Weights of a small multi-label image tagger.
Model: 1.94M parameters, 64-pixel images, arch swin, norm layernorm, activation geglu, patch size [4, 4], depths [2, 4, 2], widths [48, 96, 192].
Training: soap at rate 0.003, 40000 steps, batches of 128.
Rows from block 3 of a small multi-label image tagger, named by matrix and row number. Rows with one number belong to one neuron. Each number is 500 + 25 x the weight over its row's rms, rounded and kept within 0 to 999. All counts start at 0. Numbers have three digits each.
After each neuron's rows are labels from the 100 images, of 14976, where the neuron reaches its largest size: "top examples" is what is common among them. Only what is clearly more common there than usual is listed. The data: simulated telescope pictures of galaxies. In brackets: how many of the 100, against the usual share in percent.
# gate: MLP gate (model.blocks.3.mlp.gate.weight, 384x96), inputs 0-95
# fc1: MLP up (model.blocks.3.mlp.fc1.weight, 384x96), inputs 0-95
# fc2: MLP down (model.blocks.3.mlp.fc2.weight, 96x384, transposed), outputs 0-95

gate.29:536504481507540475525476512498489515478481546515481506520509521528509507471506481526481470456535490509521471516495520531512488517528483508417518522455493526464503480539449454503489503474510511497493504483443523522481479502467478516511499496496547506520505508444491523478468495533485534476
fc1.29:515472460486507519524502521505505511481496503506485503478543485508485486521470514540512506466523475488531527467494521512505518473460488491442543513515489544443510505532544482552473530472536494514448474494498506477482502515489484476517417481519502507546521520480491472507513528496515487492
fc2.29:462480543462511469531514485496469460542498508540526452515519495498492492487527497530498478537531485491508476495442506464504527522505499483502498517530528464518484495462443523473500465548529517513565459492514502495526510497548478506512535510481508469507461483517511500495494490503485475499
top examples: merging pair (40 vs 8.9); winding: clockwise outward (35 vs 13.6)

gate.120:507545533539512466520498498517516507532503497504501517512517523473494462513472475442450486524496510491501515460467541486481514514499516495490547475587523486519526479509480501554527512521498516535516486474471501501472478453512501510479477483500489480503485465438469490500511508500465497491
fc1.120:493499499539517449471500520472508500531499516472461491512495470511470531507439489516487495496483497506500477472495455496508508508489431461501522451498493519514496466494493531466481531506486525509483484466559517563499494497523512503509531497523509478533513451486542474503557479495486478500
fc2.120:437481497484512517513484473494496497535513446475523525520491537528476492512489458444507525486532457525515524525492481516504535493512492523460519505530524521463519478508508439504514538539506487505490484484522474461498487450453473497538530511483520504493497494466499487502507466463509490466
top examples: star cluster (100 vs 9.1)

gate.317:496507506503496469513495482514494499511495528491488468525493503505469521449483535515496492509475507476509471553503425532529511472486507531483541530538489460504525474523515513453506501463488484476492496509460551518512531490485461556498556526469520483520474495474493494465492496517511546504
fc1.317:505471458487508507483467512487509519493466508536494512504540501502501480497526444545509493467502491497515525482531500486476553520536524501511487490486484496514524510462528493495465532502518509541520526513529516460497472522463537483499442504544479493475483527495465506517528489479467421525
fc2.317:528537525485483506493508481511489480514517484487534515489499495533527546490502508465495564478536499487514470493499487482525516512489466489458478457564521527535535528488535504520534527485466475475525530541503500537555510475532466477476515470527500514498475497492497506459466505518505526479
top examples: many stars (98 vs 35); small (54 vs 23.9)

gate.239:522492509489494506498493536504487511520505505522541461503468492490481510477507489484443500580469536483510470512481505535494485514553491473492567505469481527490506545485518485477464498525522515513483456526496513486471439481498493519520543520479444497489511489520455510512515492486494518498
fc1.239:503514476462521533524485496456483529491493519513529521527521499478510501539494516511517494481519508544488525496492500499491528516470491518511446472487514552508471538525504515532547499514493439511471509503514534515523512524494558504509466514495489538487492452481488575482464477485497515460
fc2.239:487500527504547517493524500500480472520491512512510522490533479494445492481501545494540438464478519472560508522514455506514496501538480485523490525485524533519487450457491501457511478494525484472485527485502548537502502504523518520475459520528479481487512458506459533500509522477482511486
top examples: tilted (51 vs 18.3); many-armed spiral (50 vs 8.8); winding: clockwise outward (43 vs 13.6); ring galaxy (37 vs 9.4)

gate.222:529507487493525468484552514501490475516504512460514521514485456514533480505493531499442491494481498442461515523487485483519486500497476494565466473486519515526486508497471511531480503436512455536517504506504478504533500503470484478447476474521512470484472502473535463485480529532480488514
fc1.222:502528423513475511457521467523562473498449492510537497442495462501473516515521504530519508497475536511499519497473512496470510506508497507483528488496512478521551497456451504509480518512530521541511500506543500488499506486519508485508501488493482552523483530490470505512511528467503512447
fc2.222:476508489529479559523490511515532466450469480523493480489532521526465509477475503506498534488510492508498525488496491507445509489469500496505513536525454543492522455484458463506522495504539543501466502506501531456457537528551521513482490495491519502499509479494439490508498516474466515498
top examples: noisy (76 vs 30.1); bright star with spikes (75 vs 25.6); merging pair (33 vs 8.9)

gate.151:500514495480497554498491504533511513503438486448492529501495510485480499493504527502556493473507452504505489523477511469470508491444533457476484533471492477517499508502483516501457484499547492522507455512482517517515473452467467488506482535522482484548479527507538523538495510535497497463
fc1.151:478500497508499479487505517490556473490496494527536500507458498519544516511542510493482466510512488517510498467572471492483492463543453507478507457508510522518505468493489532500511532492474471481500480471538536516480511501542500470482523471485509509495546473528466487484538438465494481522
fc2.151:493475498473519506471466489510507497459517492510529544510499495496469494487481511528447460492470501483501511509457523539474516535497521532500478539525477522425528483448507508471472484494479479506508541505489523442515508503488539535504529459493470480539487510517508504489491512488519552526
top examples: merging pair (74 vs 8.9)

gate.176:515464482491477506529473494490459527485496512472489533517509517507483515518512524523515485540466508492505473566540495484538510513482526450448506488521478496489461529535498553496511485511502502511508513506494461490481497486424491475467472530487491474504485500505479549475550510485512501546
fc1.176:465490489515512525506491479450539487493524478494476468517453513497469532517488522505557541544486516493495508457478534528485496454518480514482508489511506513510547512463492472495467536522461506528532463486510503492457506506534490515496458489526482509469461507499490476448523526522519534482
fc2.176:492475540501523512551462511486494509460483499518477505545530463503504497526511533483469518491528506510497513500514484502509497446507523469524474484521472509500531456463537482503471535453514491536491543502522537512538464514507526492502509514459472476512495530513535533485479558491489487450
top examples: merging pair (100 vs 8.9)

gate.182:531531506520518464475510507510521551530478485460487464464504526487530470537513509490492423490526489507538484498476496511485539473501487506512571484477515507505494476444528496561514464518512489510498504504506514510528489511486514530476516506504484480501483465485443498473504489522475470471
fc1.182:519496507493504464501515509521536554498488470464488485459522490481499491514472465513505461517516489519497493499497524511505536495512462495529575469487538531506488524457529500533538515476500523510469500519532523530513487531505512517477535480493503457496504454505450477450477484527545488470
fc2.182:497518476493471476493513501515501490509502491497554489509514513524541505467503458489503502490517465511510556521552489514536536512493508520509519495512542494477484479530523483480491449569493469532478533527512512509471522484482470500514483476569466505506508476488556511477501469511529483457
top examples: irregular (90 vs 9.4)

gate.199:506519512465524501489506567527540457479531527503497493497512501461511467467480517504493492544475551554496509504470497476493539489510508504498507483500497473498530471491553472476483477505505465547464515488472534493467509465501502492477493459524524505461518506570492505490502468462500493489
fc1.199:493452521497506523533572449472512506497476453501513504484481511525477516485522516535530501469515467484497500477513528534482455496448503511517488493503468534469516495464469528500517507489517510449525474499516442488533487527540475523519475487514491518512505491500453495519546538492505499497
fc2.199:503494499493535485526470474532505510472536539474519504532497477477496529508470497529501531509471480465506513521535496468559505526513448477511470486486488553499461516502478467500510488510473498550488508493505541439465495526509526472472512519556529488497489478489498489561525479513511492509
top examples: irregular (30 vs 9.4); many-armed spiral (27 vs 8.8)

gate.284:514461482511538469492515467481446507506493496524500489494460552437519560501487494549502520499499513514524530491541509517456506501546498464485542501528429511483477472487515482516515514510484451503492508505516487491509492480498521451521542481495486495496498474527526516498487518482467521507
fc1.284:475502533527514507453511447461488512488525487494513494514438504455497514504504500534514517535527495445518480495531534510527484503513488481470473475481481468488483482516512468520507523490519483504499550518460537540475488516503533472530531496538521502504506491487515496504576504528517539476
fc2.284:452507491487503503527523513537484480481501571496536480477474527507495504440487505533499491505515518509492538457500516464528507515471509479511493496485494554489503510474497499497552488493501514517499499500537506453510532493486423482452467524501498518459489554485481533520504504494530473508
top examples: many-armed spiral (64 vs 8.8); tilted (58 vs 18.3); winding: anticlockwise outward (42 vs 13.4); winding: clockwise outward (34 vs 13.6)

gate.321:482525478447501503504521457487504497490515469494500514469463485493487485514534503504514529488526492469496507537548468509550505507483490492513571477512481451496450467479473490493474485491523477514494478505508461528512485540519511455447544514508540503509533490513524505470528494510534455503
fc1.321:499468496525479504502485515509497524457481536491449504496471457453521464515515482532487495527498510517441499487558488481455482529510514456476528517489514519480519457502507468519520500471518527500538480503517509490498543499490464482532518546490517501531510522505455525463518544467507478504
fc2.321:501491510551488485493464520549463513540465495518497513481523462533498535527531469507558517482514513543469480434485550503473519497501516508529494496527481528485505509558493528523500519512491514506477500484499502455485515471514543499511510504511496498465508551503468521496529479485530513464
top examples: lensed arc (85 vs 9)

gate.39:478548474487507490483492484496519470543485472499525462537506512430461470515544523551486507500522470501461454513530524519515453476503495495506513507493501466504478493485507502495520502483532475482505475507481554522519471521491466497501480504515521493514478461446498475500489513507536558471
fc1.39:481452480450505482506534525467533500513508475500465488547497464489489524469514506532477480473545495492508538513435518512493501491495464497492517525491492495499489528523519529499483498490514520507499515475486527525524444517521523572532519522549482489471487457462519489489492497519473515535
fc2.39:450510474467518482494485475529493453521444495515504489497475506538469489455512516484534466544513482494523510518510571480492494495550494519503517463462558492478488459495497473496493515469519439495486481505515506471495530535481497491477457510496489461497502476506481478512480502489499504538
top examples: small (82 vs 23.9); edge-on disc (80 vs 9.3)

gate.8:470491471498480487461550489496457518530509558502510488507456510488520479497530522476511452527527553497514513542537485525519496523481499505507527509480506481468520473497502493540496549537462526503476550484534477477467435497528502518497501486523484508528483471498498519472530512519491484481
fc1.8:499467493491496478460491529505494568502450517495517536511521507526476549504472502487447470490482566519481474514470474509504485491470499512504466510488504550488462504494559532497479521494539547507511477488478507484495471480512480503513468482483462471528522470511520493478491535515476493529
fc2.8:541498508521501529524511480483508519505488571539508512514500517501487541505505462480452482458492523514476468506473499493455507487464540475464487519504463466468557473520524518469473517496523489505486559525526505475483480497493542498475511504475517481473485493494508485505476498522504476564
top examples: noisy (63 vs 30.1); many-armed spiral (37 vs 8.8); winding: clockwise outward (32 vs 13.6); irregular (31 vs 9.4)

gate.320:518514466452517479502469501517472476509454530470500488513491524528545486551499470474508472490500477497518490479448494487492516473487501505482525513488455528489533523464452517486549498466468542535496517547487489495516497494473530465494474535494514527503502501484510528491476492501427513484
fc1.320:516494505547462485468514526492486509480519470494505530468513495498452487441513515520534543492485498486501490512482516498507533473536500467524483531481555489519496530465528494534538548506516460456494490488519497512480522500516496495472517469539498426503502519523466468486532483512526509518
fc2.320:495494517486530512542462465480534531531501527516539462470486532488481526502489511505511502498511554499469498484512494470541480541489484483483472511548447447489460517500499519466491496481513500506525509479534453512512494475479498509478492477478465506460477529482527464480470498473541513461
top examples: many-armed spiral (68 vs 8.8); tilted (48 vs 18.3); winding: anticlockwise outward (45 vs 13.4); winding: clockwise outward (38 vs 13.6)

gate.235:473500527504542521469539439513524509485441519518542473507531459520486472542504487500479461507509485486496493470515465519455510499498471490493520446515552465519520486490484529534497465497529480516514493489481527480490482511496464495452487488464488530506496526475522492526534499518482494540
fc1.235:485531499481503460471489549475483512518522484485490476520479517476474536528484489494521504508503500542511488518526502497542520544493494471489574505502502449493492445483475506467435489508462484515512498483523507490478482449528498497503497516547529524526497486558466463487510512478519480500
fc2.235:497470493479512510471524494515521476495502518476473490518518531488482522519471457514488488462500558483546522518479528511513450510532526456517475443535493521515527505481497509499474467501498452468505460526505513531515527467545513491494550461481523496508541523446489484482492484482492494513
top examples: two-armed spiral (51 vs 9); merging pair (37 vs 8.9)

gate.353:503523479506504496517516527549504517502479463505560467518488528508516440479538499501467511521467518508470522447490495481462467511474526513524534483510497494512535472502472520501495515492501542529503501470575513503451487482511509501463504469541482517519534497521510477526536513476525523516
fc1.353:445520508507466496498512522482448531500476486533485492503475498535537510445506543507464502510521508496476501466481467484497522490503552481539470481515510494479507505501510508525556547498541504504493531476488499512520457516508466488501558565459509476487528504515508474516509484505506534487
fc2.353:546491485510497492498487507515522519480528504513485471449493549509517509491487514494509507511463500513507518558469498450484527530520509494488495505482456486492519575525507465462513513449496543513474496513482507518517489438509504512492506549469485481498466493522550492483493504506517460449
top examples: irregular (100 vs 9.4)

gate.34:504498475449486538496497528462528485489499527456489492510524488536512504479477502511496524559491499539506505531483480502484496504517453478518526473489483536463484485509498500493527552489500529510509493480493510446528522534525432492555512487514457527475499519492520480501474545461483534503
fc1.34:473525502530517541494479488517484524506512481525514485544504515446497521483522494515526511448501551425484500508501469489467482527505492506484495517514457496480523482526514502513516504458497449463518471512515525512504544498490444494530535520536509479500521503479506520476488479526492444534
fc2.34:496507494490509486452496474538526525471497476527515531507492505531541499502523537487486530492528480527463494509495518518519515528497515520475480467579498510467516470460513492532542512486500546454445477510504489507470481501496468468492477498473547483487516462458528484505513505496471463519
top examples: noisy (85 vs 30.1); small (59 vs 23.9); tilted (54 vs 18.3); many-armed spiral (50 vs 8.8)

gate.242:526492520505499485506545513513483498503484497467464518524519468466491475505515466469444490433515466521505497493522505484510498494506505519514516512491467511486531521468493491522556530518493512521502482493497485519490475470494516453528468579496475466484484508487461581484530504516510511487
fc1.242:525507502523454459490480513535531506507498501509499503516480539503555475487522500511484523556481522476507531504505520517511498435493452490479438499532488527528525501517507526473532503457479479499475494446553502479479511536506496515515513475532495519459480492532518519500479532481520476517
fc2.242:454489443496513464487466494517539497498527491512550514485509513466493510453510440523552524500514557519497522548528519461513486503490531504516464468494476487486488515508475481470490460492495502550498524502539505530526504504518520484496500495462517488489513507448476495497519465522506527525
top examples: many-armed spiral (55 vs 8.8); merging pair (35 vs 8.9); winding: clockwise outward (34 vs 13.6); winding: anticlockwise outward (31 vs 13.4)

gate.335:556505488509499494493483489524483495445491497518483497551506477514534510504486497501484491469519511472555468503494474497499480492529474485515499505508510521453486533497543483485470461509465467484475473481509508467536473450520511483488498537541501527473443497459514533545487490551530521493
fc1.335:471526485533482474483522505456502494469517507487515509531476462518510506520497492532494491518493518477497510498483530479501498495452524476528541491518472516476505524494536488493523496404528536464536523534492495538488498490461454487506543506511551473492533559483519497495517511480510477502
fc2.335:499445536520502511532531497488530500546509504491507520528548449501495503471488487553496474466482492469514531529497537557558475469501502498505505446488476505517481491494511486505522511522505496484540511505535482503460537501479529454485479505527511528485505513519511496489483440494490516536
top examples: star cluster (98 vs 9.1)

gate.209:556493515507484474500460475519508495505452510483498532512483518478554535471537483515505481469510489463537511535520500515523502512511460444512483480484535496480489503509474516501488521478549505496493458494526499438513507486535469526474541461514463517500481544492499481493537523462493491516
fc1.209:535448491492480494501469489509485534503499567537492533484459480504506542481531472519490501490543513464494461516476499495494502512522493450474494496532491520532473466530480496487476487519517521486487497504504476465524463480530504527446520471499446532551514527491478495513507542471490516501
fc2.209:503489553492485532492502509526522508487542464498496432518514547482447481497496530506448497506529503490466508509514512506502483469473474454508475520480523464561513537461544517508506488506526514515492500509478502485450509478554511499498507466462517529486529464508496528510488491525506478511
top examples: noisy (65 vs 30.1); edge-on disc (38 vs 9.3)

gate.328:571514542489484494475492515542476513477496489472494513475519521488474491497525507493444551547467463478516509494492475507512479503518492552496489466472506528475495484502481508449502496523516499437513450507480502513464488470536456505510524521504463496545548505517485491483508507485502507492
fc1.328:476485572525500527504538509488510499503484538526481533480479494496509509477440501476531505500519462553528557496506448542498546517472509483476467484524498528526490482519465520486504518473459505482521472463504490457510484484505478494477490508529500509512518488543500547495497503504459501494
fc2.328:472483514520527508499541497507513498472461537480501515527546497488491538467462511477474477492501464473445542514541521490532530533487532529471456539461502461468517473483487495462530479475493500498498488496494524539482522477501513473503525500517487460502518448462498488487472519486485518523
top examples: many-armed spiral (78 vs 8.8); small (52 vs 23.9); winding: anticlockwise outward (46 vs 13.4); winding: clockwise outward (41 vs 13.6)

gate.375:478515530495513468467467555477496477453521530511504499505509473485540530467467526436543464498475494517479520508533494509491538506490477522500469496517462487488475468475511480526462513542503449531509480514492531498497541474483503499512475469525509496472495515542474529494487490477472536496
fc1.375:519532489456495529491480527517552527479500443507485507495522508453480516546476478488476489529474480509508545522493503470487480507529541500508532467496484458515500528524501494502494491450446499490499475477509491480542476457490526536500543510550455522472533500509501501494516477480516508529
fc2.375:528512526534492544495448470491452494513477543492530478508484472491484500453508483483512529512507506503516473500517534505535503519489486500496531520471493537498479490513496540529525495521506521424453495481484496495490506509435514507499488542494515498475509512416530489469471479490494497493
top examples: bright star with spikes (89 vs 25.6); two-armed spiral (57 vs 9); winding: clockwise outward (46 vs 13.6); winding: anticlockwise outward (39 vs 13.4)

gate.366:537511484484453441506489487527502467503551502442474502551544517494555528546499534471511495501501522491539512549514480519478496471472498497508457517489489506498507510491490520502483470539469474477471504462474521490473471490494502489525494495476472515486502501490442485523498481546490487490
fc1.366:477506506453485521481493520499536496491517506512526507475513540511512473499495523473488533447501512531485496490463503470520497495483513481499483517536525502527517498527461526525482493523518569555562473456505502448496468503443473510525525465470460520519479503496517512533485473497504484507
fc2.366:479492515560524481522495502536500456500480505529492512502439513502495505483494495513504522482480523445476496508495466491529510464501478482512492497561469519505492488498509493513502486455506517501462493510535485511544469499502468550512492496519490501463470524466462498532511483460487584530
top examples: many stars (81 vs 35); round elliptical (36 vs 8.9); lensed arc (26 vs 9)

gate.221:511502523522511462506514525560496486467478502520511452467524488508484517514518476477447504475461499492493542557477525497542459499495480489505495487516489477518461541524478495476536471511484520534501501544496511485498508469514465501527498537525498493478525480525550563475501521484516473492
fc1.221:480493493518534483509513508503512539483520510485498506468515498533452553521524453490476500547502510504519484580523502498549507508485491509514526531500476483494533493500513510494533522491468517499473519523536507530486531477489466474503500524471509490506510494452529589516468513492515468485
fc2.221:545510482525530493492497534519562487463503489533544506467505501538521510494494483481477472459499514496504487505511465511487482514529518503501476532543488517565461495503517493471484468493514522479545445484527471513464512504490523507513492527467500492485517492492503553532509542548472477524
top examples: merging pair (73 vs 8.9)

gate.101:526479520496480498521481535501494504511478469495532491514535491493501451466522473495508487516423464467515530509533513539502524535515494506513506528431493540532513490514532513513477512533482475501483468484501526512483482542472514486479515483539512481452498472503527514454520519465464469506
fc1.101:508487501474450518528500520515471522504511513515527489552528486479480478481543486480518494486441489477542533505503497496482515518540473489498465555474492537476501518508533509509478532548483497536444536474501491486468470516479465476509479519527487504444478504513538474511509504491490463505
fc2.101:476453453504530510532510500465546515517515507508490532516525507440499497494490547541520512526517497527486485516492519452494486512513478490474468474471520477499493454493532505495476498517467474484532489527484497493470492494482533494470516460480542511504456513546544516464513505509508466443
top examples: many-armed spiral (90 vs 8.8); winding: clockwise outward (50 vs 13.6); tilted (44 vs 18.3); winding: anticlockwise outward (41 vs 13.4)

gate.178:494502488533531498496493459508489507530497519517496483480503493470482519470482471482496511509492460510477521496497512513444479480506462477481530496453490472490477511478573504475474505508519459542549519468472511509516536556530454538504459515531499468524479514454485507516488530477471505507
fc1.178:515478460494508534490510492532515505507497514518519484505511532521495476514531485518446531481526467485491486486433484479482478496548500506541556507505470492537527512471537504505531482451508534492484466523484519468544495497528513479501476523482518479440490494451520530506486455520492496514
fc2.178:504522524513530560471511484501435488469490506508495513495533515482523521537514519517533542520466479523471532475491561497455476491552508519520537485478539509505515547522520514489499513471473490501496475505484509499505487502453489486518510497540501510475516467483448520501480516480514551519
top examples: small (94 vs 23.9); edge-on disc (37 vs 9.3); lensed arc (25 vs 9)

gate.95:508511483503473478485525503507474513507498511477481540503530494493523517481521508517480485507498505532498530545469497546507477508483527516527458447503543495534538479515490493489476496511461494485479472508495488541529493554532506478468554525513486533486480534517472477473544514569490518453
fc1.95:521507527512490479451549499463506490508486504480497512467519502527522496508510520519466503486529527493522495515512531498488480502451480507539484453535498499533522477498459507496484526540488513483466539509490493535535497563515510482464514522458515494474474521482436444467499499533515536488
fc2.95:515441489482505554490487481486470501514512518519487539525478496516546507479482497500478488506504477507537486514459517503500498451489489476461496499519458546502538462500500499423516457537502476529502486521547485456533499498484452491478482490513505528484513542508493491520463492489513498464
top examples: lensed arc (87 vs 9); small (79 vs 23.9)

gate.218:450525502543490471493490465520492464539508465533523486535561533522506523517472524500506495485488469518497516501516498495468480498538490554510518504502471507480482459481510526475480489493523484526513477488465497530484477448495483496479532480497492520491456526464460511539546470510493538471
fc1.218:521516511537520544484466515544480502492529516530507472488491538487536527493522486498530532530500489528481449483510455492497478494464499526479519529476512512485518491517521508506485466508501450550510485506512527537492476413501497510503489498464499490535442530499468509481511474493532489474
fc2.218:478514490516478477421481485516490526482511491495513499488470488488504554481523478495497484467479508496484475448508490521490560522525506496469505506531511497512451521459549496484523502554492492474456486512467494491513486473495520532479474483516512463471517509502505478491467487538488563466
top examples: star cluster (62 vs 9.1)

gate.265:465478497546525548537533459497535535501472506497526466496509442514471470487496512486526489525477462505455529470508484511516509513487492504528475528495494507501535542519525525515535513524484495516500501463461548530484501546501485510484526499536486486516440526515492496471507547507482485499
fc1.265:481450468488479523535514478478534447485510517536495526477561485477499492464484497482523547491493482518487468507490503517477544466531497539487522510486524536498480500480508549478459513501492494472560508438512490503459471531513482509485485492498496509470505535476490541489522493510528497495
fc2.265:448510504522539495465512480483514494493530519455481483500523511473504484542466490491508480467508529526513476478457482494513464520465508530473482509488513508523481512513514510510490482515579531518558542493495505485469525493484482511468470490460490469509471530476485484488546501494469446527
top examples: tilted (68 vs 18.3); winding: clockwise outward (45 vs 13.6); barred spiral (44 vs 9.1); two-armed spiral (41 vs 9)

gate.31:545512460515482469499455478491489473488484515515524555487481514543479483519528519486469525521522497523494490534519431466501538501510497516551474510483498480503540520475461477473476552513516513547494527464480527519519506501492495500497472473542506478505511509465518503486532490491540537504
fc1.31:508510483524449483503421461495528454486464472490539467485475508484503461537532478512468512491504521518469517496472500495492472515502517506518518480528494498494476552491476480499467525520487495498500510485491507554481541532513562490489476472525505473471495512479513526539508524470487534522
fc2.31:501494454491482545492513498478508480513492531472487512485497530517474486549505533478483499454512519483464538491522483509487499526518519530528478521515529544528494537538488457534521556460478507510496479488490496503509531503497533511485490484542532459472477492439520502505501515516508451550
top examples: two-armed spiral (100 vs 9); tilted (75 vs 18.3); winding: clockwise outward (58 vs 13.6); winding: anticlockwise outward (42 vs 13.4)

gate.285:545480527491526559469487518446474489476529497498513515513454501501447481490509496510447502523506490480513503525497516485503495476518545509518510471526497543569495478474488441532510540492494522525534480499471509495503519469508494497497479468520480536474474544465508497522492498492505518468
fc1.285:508482544473504522497507500460487507550503455522510478511423519492448469466514510533464521509494509493534506489471503470470486505543525492502506504545512509563482518470524433526495519497524533507522522519493515508472552470484500492495519503497500542504504494488500492503492507504540472484
fc2.285:522470527519510478501455521523545543484491489481522493461510470479525476520510481498465453562488513497463518462498478520501462522478465524483505457504525468516487497504474456482462476477479497492474493543482463495505452543510517494441536509471488497523522505514497472504483502484510489509
top examples: bright star with spikes (52 vs 25.6); merging pair (33 vs 8.9); ring galaxy (28 vs 9.4)

gate.271:468502524518478443480458484523489486463539473527490472533521469476492469528538495498504510485490481505481499504534515465497548479493484486527494543520459520523551517486494459505525548509526518503437449510498482478491522487491484531481521518497481477518492498518512546517529526467494475501
fc1.271:504467512503490524502512492508527489509513494508512519482517529501452495486462482497529495504535476510532513462479469495477499538474523500475512463523513440485475498532475518527495498494513509490549501509510545485481472483520511484472509476473503525471495575480548488492558442517558506493
fc2.271:533524497512526516504505469480497500465469522542478490475476496510502502504499525485463507518497473505492500511457465502498485515505541543459536507430491522476482496528524512510487496543464532462489489470474496493488471487475539521478518523486527516464550443499530532491484441483490511524
top examples: tilted (60 vs 18.3); noisy (60 vs 30.1); winding: clockwise outward (60 vs 13.6); two-armed spiral (44 vs 9)

gate.262:513459526511519509469533517519507466474524536498505475532512482513518464509504484504528521477514488495529477504518485476484463516509439479514563477478504504481528519493454490497490491484506515524468489484502471460527503449497458471495535479432501542502447529533474514483510522510502481490
fc1.262:499463486465518518489500529482457501500528474470488519543483499462509466471482539501511472478508509468552498471468528534522519496496504487506455512486462496546483507472465494521557527500467495505512505476503536506452522494475509523513507504563536502482520487468462510529504500519509455477
fc2.262:512496505499533502507460493526514506502455490456509524504479507483533489470480502510477511543542533485525519503461490486509490460479464501455553492488444454491568508511474458512485532487484495539502488499502517512546509474447532484502464495476498468493474509487527479524538487485492498496
top examples: many stars (62 vs 35); ring galaxy (43 vs 9.4); merging pair (34 vs 8.9)

gate.102:495476498506479506547494475505516508498493491501510498554523490486470499539484489497464500528510488480497484482521457538480519492524520454510445467530444485478498507494476505539493505471497492557474507545530497499514499547535497514475443547494458535534469468481495476492486524510510502475
fc1.102:504482513467485537537492507529474468499503498495507510484497527514516518502472490518523536460451533546515517506498482488483498534504481522523469510503485479523481498453492501479514532494477452449460490518484490484511423519539506486515536520447493466543494536549508510482482524497529504513
fc2.102:504521519487482469486537511518499508464474490557486488486499502463488506532470491530558489473530465518509482511473525464497488498482447522495491513482535481483482533505516466473541477502456463509476473468524506524519532490475503480484531468541495512505477491470517548456477500490523539464
top examples: many-armed spiral (48 vs 8.8); winding: anticlockwise outward (47 vs 13.4)

gate.13:521527475505475528468523532483472501463549508543532547508544500514501498481501476493452516499500531497510529494545505495508495494536508511475489512487517490469481498488489522483458509486477494499499490494519481489524533481476465524560440525509491520521449477531511515461448474535479528500
fc1.13:525509505510473534486518487510459481483539486527528519488519488521533534471520519526474531487482519499558477517508494495511537498501514547438467525477476481484485510494475495410470478449479525515520505483509504524524517476483440499504470498479503502508463475512513496488473497510528501486
fc2.13:511551509503474440446469507525516474514489498487505491525497544540494475502486515457501492496489486525473473497520511513515504532492496470468516479552533481443506540525521546534510483533524485534527501502453460494529512479529470527458502490512504484476476493500468505505526515525535507515
top examples: star cluster (73 vs 9.1)

gate.188:518536490497486506478462472540515478481484521450468483469527495518487486517486493502541514514498509503508533466486513497479471514516486492509525520488516481472453484516434503528474480537481526533518487478457480574495540513514522508508464468561530494483507530474478501531489531482514499504
fc1.188:525523501537474499521447506524560511515508490481484495493471470482517531516454504519554469509498519490508492517477512503479451534481514494486511427515512505502491494534549497530449477461514468494509511509527519490471501517525532539509484530477500498497469513516474546525514524458495489516
fc2.188:531509520483494474513485475454469536537551492527522516496461540480513481476464493521506507524519482531490498528458515515512489522469492511482481475529498465500503494485521580513453459536482473500520504513524501511509510490539487482478473480456484514488499500474460491469464466476512461505
top examples: irregular (100 vs 9.4)

gate.134:521533502470473526517456526516487444494502477464484456522491462501494464484532500524499536510500542488469474474463486489486499520501502494520539501501517495552488510518484448476520476473497527496521505544508471498479518439510463497469488490538527479486524477503525502494451514483492533543
fc1.134:490465471494501513484516522525462532471478505499538500495495492478499478524479512512496513538549510490498543503473494477503483498526485490512471527530484471497471513499435544545532499486535560516479479490498450480546492493466523476503520454474497501488554476477525492501477501520525546520
fc2.134:448530539540511467489523514519537513509522484484490514536531453496524502489469497500503511464550493530456501488538452489490497543508490499518478479503516492509522531485501472492527466479498537517509505516436556483561510528498518502508495480474509488493473509516530472450528488506512507495
top examples: two-armed spiral (80 vs 9); winding: anticlockwise outward (46 vs 13.4); tilted (45 vs 18.3); winding: clockwise outward (44 vs 13.6)

gate.336:479496508534513463526499508496517507530497508485493463498545537500487479504476475482492539533514529556490483501515505469509546526511480499534517463449519484495484449502523531459504504544479529471510470516524488514465498508517491506542548520508464508513486478501458510440520534476504523474
fc1.336:478524458512424538493496454526472470484503490500504549516522552478494460498493547491491491491513500479484501543514508480550457508501493522511454536483489502505516463492484492529511499463506476487520523549462507523518495516493499464513491464512483538497523495484488514542487469462483520506
fc2.336:497542509531510478513510508514479501498545508554499519484499532514496492513550536478439510535498541531516473439545495500518499517526456532535528520500512560531516510485497516526499510487489486506503489499485512495475492526479494483518490539473494508508519507538501489452525554520484548508
top examples: star cluster (81 vs 9.1)

gate.337:517496493507483522490529487468452442466445525484478506493459475491489489514493464526514505523521471511530476483490519491512546501522518467502544533451498512511516474518490495520468467481469531500486511542479490533511474521492465488524498517541505492515518556522503481504473525516461549472
fc1.337:489502494517481513457490470511510513529549485532464480499505522458506517463469455499480463515463517480495530553551495483472474485537495540505464497506502478511479506485496468539510507548481499517512464541490540528523456519497501530452507477502481497466524507502509518523516459515516523524
fc2.337:463479516514520510461523496506519492488478472508483567485464535505502522536475509475520499488499518505484487474464538473472567495540494493537469520495524501435506484513490473511478470475481498513495486490533473509475515484469523495481531465527524510522479474535511458452521529515514498465
top examples: tilted (72 vs 18.3); many-armed spiral (64 vs 8.8); winding: anticlockwise outward (54 vs 13.4); winding: clockwise outward (37 vs 13.6)

gate.18:511510537489489486535510552462488494482477488482468476484500523504478499527516507483519512484470498508482507538538527476532488509431441482501487485476510519499474514508444532491488478467460463488510527488517520462517500520511537531474501502531510501458492487510449519480545490523495524550
fc1.18:466516462468501528520466534464491461474490497511492459531539525505495511514475520470547465492460552503496473499532497486528516490491452476516532519474488498499503508521475499497468466485554464516515457476501481498529492498506535500490491501480483538483488508479499561518489491558467504515
fc2.18:505536511475490527457528533518473490558538453529525513526466506485530501514499463504488533471515520487525502522478473532468495497487495513488474511481515497555498538484518470487486504449502501509470529533483434539485529492534494529460501519529501495503521510511537488490475470510480509536
top examples: tilted (46 vs 18.3); two-armed spiral (34 vs 9)